Rows from block 8 of the encoder of a small spectrogram VAE, named by matrix and row number. Each number is 128 + 32 x the weight over its row's rms, rounded and kept within 0 to 255. All counts start at 0. Numbers have three digits each.
After each channel's rows are labels from the 100 clips, of 14976, where the channel reaches its highest value: "responds to" is what is common among them. Only what is clearly more common there than usual is listed. The data: telephone keypad tones over noise or synthetic speech. In brackets: how many of the 100, against the usual share in percent.
# conv: 3x3 conv (encoder.blocks.8.conv.weight, 192x192x3x3, each kernel summed), inputs 0-95

conv.100:155155095122154137146169163109189194070112031086124133085103106170155172176123139119161088155090207152060137108183111105113170141164138084124123143114114116088168148160117123135083137120156122076152120075152130151105202107122155099176211131074148144156142203122147123102106165125125105142
responds to: speech (79 vs 35.5); mains hum (50 vs 17.7)

conv.131:157141140111119129086136141135150086141065108119104139127115157088140181151140154174145129097141117183189093078132107045100096099147103131147098120086144143168078165183117139065099104118104153145056152118217157162118130119153149157129136138096076121166107116067148130106112117132138150111
responds to: speech (76 vs 35.5); mains hum (62 vs 17.7)

conv.59:128111119145150162121091151054168169109143131148109157139120086144094086134142060089110107090101138160094053187149159190144125145110179127133125119255136150123168131140073158102122120115124132099037176135103101120135133151211110116154135165106192151164116061131064116147117072127151128099
responds to: clipping (42 vs 7.7)

conv.142:150130107083112152110106132140130104106097135085108143154125068152137144121126114145219123119141134163141120103125063129139138047168138140100142123126143112069119152166237145128143105136189093126175104097134134143121103132136140165121135122107154129141070140122153117119157097151117131168
responds to: key "0" (74 vs 27.3); clipping (48 vs 7.7); first key: 0 (31 vs 6.3)

conv.161:106135112113133174122146136097151139149103121206144089132168137087115149148095064125080105133112143152075120105112069100119149128111124107113128107141082137124099117142131093119051153127224115082142129116107136153138124149175172110140135130087113110142129127116133093131159131081071125131
responds to: white noise (75 vs 17.3); clipping (68 vs 7.7)

conv.38:073123154093131090108119136050102139070127107134121139127113145164113108080097150125121093176120124189105162166123101094177110100117100044121107150048085146148152112153101144121113091122197081143104200078115126099152154130133103065115112124083106146112143159135062175139140133095123201115
responds to: mains hum (57 vs 17.7); number of keys: 7 (30 vs 11.6)

conv.62:069095150140143130131086118180105099145163179170103093118134163096058105096105092129183157132127121090129100150110161133150152123104119131118147097098144114173107125120166155144092119184077067187165112139090106125158117135131148070131125118133148135035169166154123173170157081156056093144
responds to: clipping (73 vs 7.7); white noise (68 vs 17.3)

conv.102:155102148069172124164077185099119109149163115182121120103088126112151161126105120112138120154122132091091100153189116138129118152148177127145118149101209102037127147150190120167110111122157140065083082161157209157117111076181125114129143155086152142115142152121126181152118138122129127102
responds to: speech (79 vs 35.5); mains hum (56 vs 17.7)

conv.118:198135101139195164171155122153138077112119144133108153088147136161109152144113064111071133125146137186149129122183122144123147151106161093165141160111156096151078152102109155119041176142108114135120180135183169200186170097131167104201197177156135082104095138093161114144136149119166121133
responds to: mains hum (46 vs 17.7); muffled (low-pass) (32 vs 12.2)

conv.57:052152139174145083115116115144112104134111155128132126157123099123169168096107143103078123114112146162084078080138127107124087122153112132145144141108056158131120126151119121110146129103141060103160115105141136175164159151178096106102151183137070143177091108109146131158096128154104137113
responds to: speech (93 vs 35.5); mains hum (55 vs 17.7)

conv.104:132134143085143153117125063118118119123085079139149104112136144112137174123184107100105152118134123150098122142136150096079075177090176169145135117167089177188123157153063134089013102143173078103152091164146132146142102157112126184100145126169123132131080157150120111150193140104091172127
responds to: number of keys: 8 (32 vs 11.5)

conv.29:143110073130095141119114049188148120102114112111150210155106124132107141143046134114091168106086099085174193144121169115117157078160137161118151124159130128185100090126158129113082068123134136150132068125176164135080064141091097120110121116169108163083100146138160131080184157105131126122
responds to: number of keys: 8 (30 vs 11.5)

conv.8:140140137110113177156134118130096165139124121155135089208129104149175099102094102130143141119155145135162118163131116118188132058133169114081148096220076113134140116152128117124089135104099097137149083090073152129134104123139151161122113113068055130161117112146060103134128144106163117173
responds to: clipping (68 vs 7.7); white noise (68 vs 17.3)

conv.33:160106105058103117134158118114096140129086157116130043114116101135149149145140109156164116151176138119138093117116127055134147076113100152150083080047086084025123141199208123082155146136139084178221117045141069156096129146154136115113125135090125196178082125149119099153089131153145086181
responds to: number of keys: 8 (39 vs 11.5); clipping (34 vs 7.7)

conv.148:157137136103093164135162144204146045119118153097176141174165170117201120193117125106125113118117210101166116138108110161136130082166154172172167150152085137112186153183176142098104143107127106108126117116161174149118138124120170135131159116113111072119129119093165117135055141125090154056
responds to: white noise (69 vs 17.3); clipping (63 vs 7.7)

conv.155:163159107209145104138152155148126146141142087106184135162151089095163130131097116192107136111126141144137168177161140154089179120146150133152146151120147110188140128127176177069058190118121126112129102122084171151176082124063113095148121105140115121110154145084075164141148084113128113071
responds to: white noise (76 vs 17.3); clipping (67 vs 7.7)

conv.120:172185124101121138156103101073135108086110105075128122176102125119126127112131199130128106103124135141140145087086065137152118125104167135104142144178103134140090169150151143123127100113141125117060130116138088155159159142107140187132117109139123039088089138165111075164193132123141096138
responds to: white noise (75 vs 17.3); clipping (63 vs 7.7)

conv.97:167118146154116089109106167195147097172143151124156115114132116092194147178120113120113175182166151122146113094119152115165138130128144101073180133170164087159082144119125169127177113145125116086072156146110134185115116068136103126125136106141196087176174104152158126147134105134150100129
responds to: white noise (73 vs 17.3); clipping (71 vs 7.7)

conv.94:147127096149104148129105134102101225084130141092130147155121104108061126121135127120095080149085108132111169149150141115063168157111117094107170142181149109104137042131099133130059131144093123101255125116101123135146123114111109147122106132169111133096139149118119138145103119142137116172
responds to: speech (95 vs 35.5); mains hum (47 vs 17.7)

conv.147:118137084105126146171121118126103097135138130144080186221120158145147133175101155142091102121107180119158150176126187111148127186094069091151139164166154173176164122182127158156123112112098149102066122181148061138118140128145141129140137117112073151105195163128135167157120162114140126135
responds to: white noise (76 vs 17.3); clipping (70 vs 7.7)

conv.61:134131126143137107128111099102133215132118117104133131122116129126129124121146115137108121107132147157124081110173147145102158177130129124131080085000116116000079088130121137132137152110208121134255108102111138113137137103150139115110099117112149125162154130129132118176120140139128131129
responds to: mains hum (41 vs 17.7)

conv.44:107120126137135142150135112141129169059074099186127111101121168122064127145147135083102132186155091150172169123113181076092166112104160151091145134029145124139072039128075072157104115099150117125190102125103131083155090122128174050192095113101104176140133138169130154081134168081132092174
responds to: white noise (70 vs 17.3); clipping (69 vs 7.7)

conv.181:132153114146119164098133107109115043129129151170115124150129145127113149146091154134105151132160071113146093130111119114108133198182084103112083155167139168124081120138067068154135113123182105124004091108139118126207102160148143133130105138137112052138081083156163098135131124091184112177
responds to: number of keys: 8 (29 vs 11.5)

conv.77:107148159132107113145139132094069178145162194159146212092077083148137115118150121165168146138145101116111120112131107148139107119168134130147119199105215120128113142145150118145183104078080118127240099074120108118165130148162136124116051064135120170134090126165138085101124116119138109123
responds to: thin (high-pass) (42 vs 12.3); clipping (28 vs 7.7)

conv.92:105136143106116118115067106138176154161093125099162093097108157123117114134119093066143136106113042176113120089156081163126154148109114131127136065161069118164089099098094109106137093121165151116153133136161105160097125114116084123094137161118100158169169064099140122151150128119184169179
responds to: speech (92 vs 35.5); mains hum (52 vs 17.7)

conv.70:138138108118088182119085118105174248153212126114122120142169150151093142086127119109121054154145180212116132167131083116117148083147115145092151171127167126092153102152123138133110112117177104114126121137081147113127083164163154137134077116097101134116103161106139165141136121094147151133
responds to: white noise (75 vs 17.3); clipping (72 vs 7.7)

conv.69:113121073137137084148186101079122206146142101148123210142142116106151145070116101126112100171164153155147115120149144088086136116172150134105114129175146129104132166150085156104128084102064089156225188113090117125147156142110124136156136141139127155134130149101128120161131092149122173180
responds to: key "8" (55 vs 27.2); clipping (32 vs 7.7)

conv.60:127129132097126108101120151149133092152187137172114139092157182123081123149132164149208130109100099101205216086141129161096123129101150136118106152083109135116141160130190160112117146126128154145128150128153171157144081174156138148127160118162154127103124112080162124163183109146138128104
responds to: white noise (74 vs 17.3); clipping (66 vs 7.7)

conv.132:145129087120103165129116094157098103129124051120107111150090157015204142156195143177111117101123092124077103111123123116130151115136125102173127113106108116073128179167181131131040101110135141121192135146181104151148100106122105172159115092124130136112131128150119164113136113157119120136
responds to: clipping (79 vs 7.7); white noise (54 vs 17.3)

conv.83:105145139083148158107128107104118083159104136085167113132126153163112131106131099142138110142178155117139117125141130191131147152131119179147111125104150110113118115100159119102112101133133150102102142085172110093145096127108164170117100136202154129112100141133132163097145080126077178162
responds to: white noise (76 vs 17.3); clipping (69 vs 7.7)

conv.136:139113102144118124152173098133117134093141138126144093130138126175121108119125108075192149116117180118137113116117114149103122142101119134159131143088108131119123099121111132143226116129152107127115146102162131101098127127115124146128106114101095124105128115133110121120137114083134172138
responds to: rumble (77 vs 17.7)

conv.129:102126096125148086099194133171069097093179118155144144111108147104132140172112099148099149173165154160104112150126132105082146113118196165111204074124123087078104134043062167130092148137198196122132156153125120166214155111122116123160088131153188116153150142151122146109193138141094150149
responds to: white noise (71 vs 17.3); clipping (68 vs 7.7)

conv.166:159106168083124080103110178175140096144131088145158105161160128135042140070150138070120145196107091131103181072134153140128107100113137104120159075110088120174126126098151126124071149127093131102147132135181136171113098124111113196099091112135098139113151181120067115190172122098085181158
responds to: white noise (77 vs 17.3); clipping (65 vs 7.7)